From a checkpoint of a small sound classifier.
Model: 7.29M parameters, log mel input, arch vit, norm layernorm_no_bias, activation quick_gelu, patch size [8, 8], width 256.
Data: 39062 training examples, 72.7 epochs.
Rows from block 2 of a small sound classifier, named by matrix and row number. Rows with one number belong to one neuron. Each number is 128 + 32 x the weight over its row's rms, rounded and kept within 0 to 255. All counts start at 0. Numbers have three digits each.
After each neuron's rows are labels from the 100 clips, of 14848, where the neuron reaches its highest value: "strongest on" is what is common among them; "peak in band" is the frequency band that holds the peak. Only what is clearly more common there than usual is listed. The data: babble in 24 made-up languages, each with its own sounds, syllables and stress or tones, from a formant synthesiser. In brackets: how many of the 100, against the usual share in percent.
# fc1: MLP up (model.blocks.2.mlp.fc1.weight, 1024x256), inputs 0-127
# fc2: MLP down (model.blocks.2.mlp.fc2.weight, 256x1024, transposed), outputs 0-127

fc1.249:148121109086062153087107089191164144095177096069107140082133154117138140193085123100081098084171162098125147135172186167118071077100173162113112081126098081077084126114110110151173117128122153090148213105089126087063145086107112116086124137097088093108131097126159100119099153149164145134121109119156080105116151137163132120119145100126078115116150131124177094082102139120074084162141
fc2.249:142150130126071096169084129145136134149134151159191110113148108166115131144136130187146096174179142146160193184122158175107126159220145189099089083166129124126168147100121122108132121113182080113123155153158132110164093145126086084124145087135112127122122111124093158087107122198082127118188125140101119118126169099162152129197077153148111135092181112160142067072168146134086146167132
strongest on: voice: child-like voice (98 vs 25.2)
peak in band: 1000 to 2000 Hz (100 vs 12.5)

fc1.578:131151158124055103105173181147098172077117101125153087086178124149188103105118175093161078104108104171088122143124141122099090147159160170156121095168093088055103155173109117098109169158127152192082121105096067126139091121103110139157113230128130123159124127143069112237084130109142128135105134131162146132108122143147168157149068102163136091088109185153140122091081102144153127154082
fc2.578:138140148160085143123119108079081151141114087136184138156157152070141144097110123073165093180067073148143121151071142179135184101142116143146117114162102167133182097184199130098088125124123161184091086118171096150105115149080153161159102127076098122145124141126123119136119119143133094139085208160168148122179116094133173143165146148147174151167083159121130126149131203093104114201127
strongest on: voice: high voice (99 vs 24.9); prosody: tones (93 vs 28.9)
peak in band: 0 to 250 Hz (100 vs 12.5)

fc1.332:094112077106097112090116155119115127132165144129124106142114144085131160159114177154131115073108140107135149140102153170067076119119117156157124115170092128132084105098096142156121086139110116116118146133133109115153103124118085085179102145124149075042090043086155163121092095071058062106099141187076102157123149121122124082152108125129125095157165141123153121083124115090147162090136
fc2.332:177105182144153156173123071088093144143118138064147158166099144089115111101092105093104156083185106119185134120109117140146147078116129127127149125081096144136161169114172099110097142111191178180153099146164123139065161140125197212101125108109085130155119138114147111117154126184173178107148148060158168100170151116091083147077159103108114169075073124135106153181114136094108094139185
strongest on: voice: high voice (91 vs 24.9)
peak in band: 250 to 500 Hz (86 vs 12.5)

fc1.569:107158114112070139139131217109120147068098177165157111127110060123136102153127123197115105132093155102114095116130162158103090128108200170095164113109164117123129187140146116088137166109111129176134127136097067157120118131170104175138154153144110128137102108112100215140156071048054096128114122175109115134141179157119125134128094180146089124078170159166123091132118080108171142132072
fc2.569:133080112092142120112138112061111174157111175124081126176165118069122142138132102153121152167129124140097086106087149173089116139106109114121112101117086130125105157140147124091123165055088130146138100181090124173127141167184136170199082163122121115124103083063177174121164138084086118095072159168118136157155079152123067084185112136133095153140153135115112122170104128098097130160186
strongest on: prosody: tones (100 vs 28.9); voice: child-like voice (89 vs 25.2)
peak in band: 250 to 500 Hz (69 vs 12.5); 0 to 250 Hz (31 vs 12.5)

fc1.682:071105096133138142104113152133151091118127177141117141111136139108209141121124196190144073093082121136038058138134101123123157117145094136120132143162168136148115136128141109141111085128073127116082130116146118098166104120149100091120146151166146126125169114158092160108099117128072095140076029119098110137183124116145219134124062151170146112093133202161139100088130124176150107080070
fc2.682:122172171167255119148169057110125119153092124132181145090130165084068167114169159125138141156123144136119133163122088077079163145177166081139131134114121143169090146154137074133094121169180119071134126139124195160130146144092130138120147095133137068119166177134096102041132135170154195124133096102098097100113128121090141113131077118134121141123063103140109170112123147101174142124126
strongest on: voice: deep voice (66 vs 25.1)
peak in band: 0 to 250 Hz (100 vs 12.5)

fc1.111:104160112119079136136137209107122152073100180159159109125120061114137108153133128201119101131085152107112093115131168161104102128114211165092164115111165117125132189148147106086141173111110138166128129137095075156113126131159105175137160151142111129140102110110091212137152070049048106125116120184110115127141178153121128132125089179135086124080166155171117102128120074115178142143069
fc2.111:132071104096143127115137110060108168160109174113085120181153112074115148144137106156124153159134119140105083118083141168091119139105099110124106115126087129135109150130149126088116162051088128141129094182091127174135133172179142165202078165120117108130103088065190161119166139088083115091081164165110135149155077155133066079180109132139102156144161136126111130178110128099099130155192
strongest on: prosody: tones (100 vs 28.9); voice: child-like voice (96 vs 25.2)
peak in band: 250 to 500 Hz (71 vs 12.5)

fc1.288:135113156136116181121180150166108148089071130108142103102117127089196087131160070131137092153045145122068091051158134097100153127117138121111133112066115093111114103173166077116152163110124141115101118140113099150085166126153108142137185139110175128157146136131143135173156184076115111128121099103175136157183137188113145122069092155133061114090127184150121143156056088158147129136113
fc2.288:187170137150088133127120152114131137121064159160182075120128084162129086110076149133164119146162053172101149158104159115141105089109083157085086094109140128123162179124155204113096137154144146158148130130187086117123106109138147150125085142122112190164099142132125130158120124132127075146134122139141149146154107119088102156195115128194090153153149155109109112141150077086092101157119
strongest on: prosody: tones (85 vs 28.9); voice: high voice (64 vs 24.9)
peak in band: 0 to 250 Hz (100 vs 12.5)

fc1.448:135119166138098131134139147143119124113060111128141121131135121172128053125077126136129128136108127133094090149130137056087070098118084148136165087134159106094173129124147128081067162158122108183141090102131069147137096112172127156118098207146087136169129034126126116178149127094121071152049125180113131129157113148142096149141094131172132154089136164128158099155032065124124088114120
fc2.448:136126155126093137086151111207101124142150096102078117125137149144174117119112186140163103124144111166093195167113104177064108120144161179163143125190099118096113106098113131106085116166111096139095137099170100078148102118130085086132113168119102066126132064109067096151097133155125138117085103138107130084118126159173158144132114122162142117093132157146174112060097141149093113139094
strongest on: prosody: tones (100 vs 28.9); voice: high voice (98 vs 24.9); /y/ (38 vs 16.3)
peak in band: 0 to 250 Hz (100 vs 12.5)

fc1.289:064149081140118133096095115104168056079164189150087131095126133129191130130134162199120042103140135126061107092141138098146146105137104173082148094113210130126080181106110170174131100190074163113106170113173102073097125073102091123094170162208158162085127114167103131122078101126092120164072068082127131159138147079110189137113112139132088159151123189147092107144129114145157119111100
fc2.289:127226187152212142123138104124150092121114102186189188094106162068082159129096114140101089147126151100115123170164148089152085109151156125147146090117149134137146137195168157133128094201110138110115110113121148116098118113084136157081155116157155076092151101163113086034144149112159125158085112143084073137117119123052153144184108168155143133189061123064114128142072162084153121132124
strongest on: voice: deep voice (97 vs 25.1); reverberation (68 vs 34.7)
peak in band: 0 to 250 Hz (100 vs 12.5)

fc1.523:063146081137116129099093127099163059078165191157087134095129132130192129130139155194116032109148134118063104081147142101148149109138098180081146101103212130125086177104116170173139105188078162115115164116170100069103131069100089125092169156208152168089123116158106140123095106121096112164075064082133136160138144071108191136108118145140089156153123191146087104150128122144157124110093
fc2.523:126219183149211143124131093128158089121102102182193191093104162071072158128097111140100097151134149098115121172165147083155084115145157121141148091116154135140147139195161152131131096195111135109119113112105147117092121110088140159079154119163149074095151100165116085033146149110161132158087115141084066131113116125055144145187112163144142137189065123068113125145075160089153120135137
strongest on: voice: deep voice (95 vs 25.1); reverberation (66 vs 34.7)
peak in band: 0 to 250 Hz (100 vs 12.5)

fc1.434:130153126130117094110128071169144144102135119119170113043113150186165094105132209120178156105135123137095180170183110112125122141066182139101129089166151104130076140076012158147112145132161116106140177082119118082084114095145110110078097139096140111135129132130133087116084148143120147188143103151124115093076102177149137089151107065132109145082153122155169168067118076157140114130158
fc2.434:162111173149113165171143171125113165117080112172193182127129163147129147084135075108136123158151101120141087133133161122144107128140123153128172115087114151113222165134190130093158155078217072133119115135133129157134149176150141172115134111118148143166158121136147145100177129100161102132179169097121140132113181124105129179174130216145133120147119115123085124198105151122107118114135
strongest on: voice: high voice (88 vs 24.9)
peak in band: 0 to 250 Hz (76 vs 12.5)

fc1.639:155173141059036081099114109136162099146182106165129130117141133169107137187065134106092139117187171107144134108160179151111060080148154167165122083177118094098098149084088147149158079166135101129185171117110123121120105085127073117099121132139056120082122088116105143129123122173168166149123137124102072129075128100121111109136125109150118140104152113055170064079098130116090104179111
fc2.639:111174140149101089113127133136150147106123181137153121140156114162109107145144114175123122175221148144164193151115160174081106153161172180076113060142116132127123169094137152091103144112180109094098149132147164123117125180188110122139146115126150118139114102131052145100102115131083153104174168125136120100121166159107131144168103131138055180089144118139166137105159117136062128203139
strongest on: voice: child-like voice (84 vs 25.2); prosody: no stress (67 vs 25.5); /ts/ (36 vs 16.6); /ʔ/ (33 vs 10.2)
peak in band: 500 to 1000 Hz (51 vs 12.5); 0 to 250 Hz (38 vs 12.5)

fc1.537:105088170151108171096181167161093154124087113073127100094117130080198124140164101113118082158074155115068089079145138093105134118135125137160118140094096089068150067173177075120118170117105140139094109133135112103116152129132044137148170148131161110167154134115129124248158160106122098119109086107200136142193114158165169130073068142139133111105125198161157132156004133154140136128090
fc2.537:162163138150054152146106142119127128108074148154178083104106085118119106116060127120144105134130066165105134144120164115202118062082084174105075097086147116098169183144173177133103128170128176178146125130166066107088120061105134172109102132134119187156093114134150116163119136130149080171142110149158140146178096110086111157200139126156101148182149144107096104162142093087099101152124
strongest on: prosody: tones (81 vs 28.9); voice: low voice (56 vs 24.9)
peak in band: 0 to 250 Hz (100 vs 12.5)

fc1.646:149117109087064154081115093188164141094178096070105139083127154116140138190086127098079096081166163099125140123170186163127067074097175162113110082119099082071086118110115119151183114129123156090144209102085125091055148085104110120082125139101098092105131098127154093121108161142166142134120111112158084108112146145155139123121145106134078104132147134116172100087101140124076088165140
fc2.646:141158129127076089161080127141138131159142153160183108110153102172120128147134127186144104180166145145153198180126157179108135159227149180100090086169133120125170145098127123100135124106173083116128160150163138112162086142126083084124144090141109133117119107128086162091112119196078135123179122146103115116126163098157156127191073152140115135091177110164147070073164149129094151168128
strongest on: voice: child-like voice (99 vs 25.2)
peak in band: 1000 to 2000 Hz (100 vs 12.5)

fc1.390:163124129080111148095175145121137158149091126204106091119101053129120146152110108162129145154055138132103092106122152134113144121138147118156089172116103085136147150158137129065184121071108110115161183146112132167120136120169128137166116176119079158117099115102103184133173132083072123113132139187105107144133108150109113074099045187140129118133192121096124114157114135123129136154125
fc2.390:125149104117032067106111133111202085090135141160149088154153109145042114171120149149115110118140134164186116113132136123108142128173122216116060105139158129151064116125089152150125096127251104088107161114092172106150096139145077069145111127112148096104134068134157115077074119114119126145226177122114080151107105137099161101138103127140106146139223089093149129128221104180083150154154
strongest on: prosody: tones (85 vs 28.9); voice: high voice (62 vs 24.9)
peak in band: 0 to 250 Hz (84 vs 12.5)

fc1.384:077105063139140141108104168117166098151158182130151123078147130099183143127148170188145092102093121136056094151128178171118102117141124096114109156163166130146128161113135127093123155122033162107112146092165141117129094122134104137119103135139104172146187119187116189107078115128032091160098036204111099113196120100183194130136085114124116108104127184181142113110141072121170112097084
fc2.384:109131162160255122119158062146140105156087119139159157063092180099095175125178148142132121128090150131097107148134094075095164147181162065131144143131133131165088126133118083155140102127130113028105152120093206118127159115104106107101170110143169088124186146149129114037123154141133166132090073114090099107115137142095167123127066127140114128123049122149117174096092119131179130087125
strongest on: voice: deep voice (81 vs 25.1)
peak in band: 0 to 250 Hz (100 vs 12.5)

fc1.429:125081161089102147102124095108157094187136117125092133081146066147138108151093192173116168139119139123068099143157104140096130127145089097162118130203164078114139139106133155077111165127085128171162136094135087133131056072167119171125073199190074146114152050154110148172112103186075118157080105166112070107130085122138122116153094098127183106110139139127164108108079171082135116112145
fc2.429:126121150098155158177076108134075169180156117086069160107151153070196123124074162104106114090139138116117158141123130166130102113102174116141153124178079117102145144130175042101099135171060195211088127143184088083134118101103135110129099102110044152129146127117190162110111102167129072123057049155137151119149176050153134156136167127122124118093067148162142065071086150095125107124091
strongest on: voice: high voice (100 vs 24.9); prosody: tones (99 vs 28.9)
peak in band: 0 to 250 Hz (100 vs 12.5)

fc1.178:137178111135106138127134151130165118070086152165134108096109097153127074104110104173143125083110109157062128078129150100082129113126148146105169110090158105115094179114133126099150150120121107121147148124136098152117155110191159141124159227128122166133102114126128155119163140078123128108112142104103139172143174157102106146069095172152063146049139143121125130140114064170145121121146
fc2.178:167198149075067105119161156109161154077127136195187122136174077159096093151087143142119133124157136127181108123158170159106077126154186184105095081170154111120109199123123142094135136133207098159128165092053102151107096135166134160132100110079072122133120100145073165103083084063111146180180145170140091102078179144072113124147128151157095177101185103101135125115162090120092117208111
strongest on: prosody: tones (92 vs 28.9); voice: child-like voice (53 vs 25.2); /w/ (36 vs 16.2); /v/ (33 vs 15)
peak in band: 0 to 250 Hz (100 vs 12.5)

fc1.101:106113168116072129084157172159160121102106109143104068026132104142148137171131153138119071152099163121066142133171115116131131126119127162177090138139124019065169104153105163114124102160084133105139151112130117097199108065125036079151106175197134099117108047149079151203125113117079113145094091135123091125142083145098163120113085156165165090121166139127166117144036102146159119130126
fc2.101:120081123148133122133145147158158101189113101107101139090100097145137136160114200170129157059089139119132121184174085102119106118128091104160098176171176113155121072082110100150100095120107112141088162074159113094164050133127122071088091117133164101147168107207179109116041109131121066198104061136084097091090117193120138119115139080139150087116127119141180182073139079136132131070137
strongest on: voice: child-like voice (100 vs 25.2)
peak in band: 4000 to 8000 Hz (100 vs 25)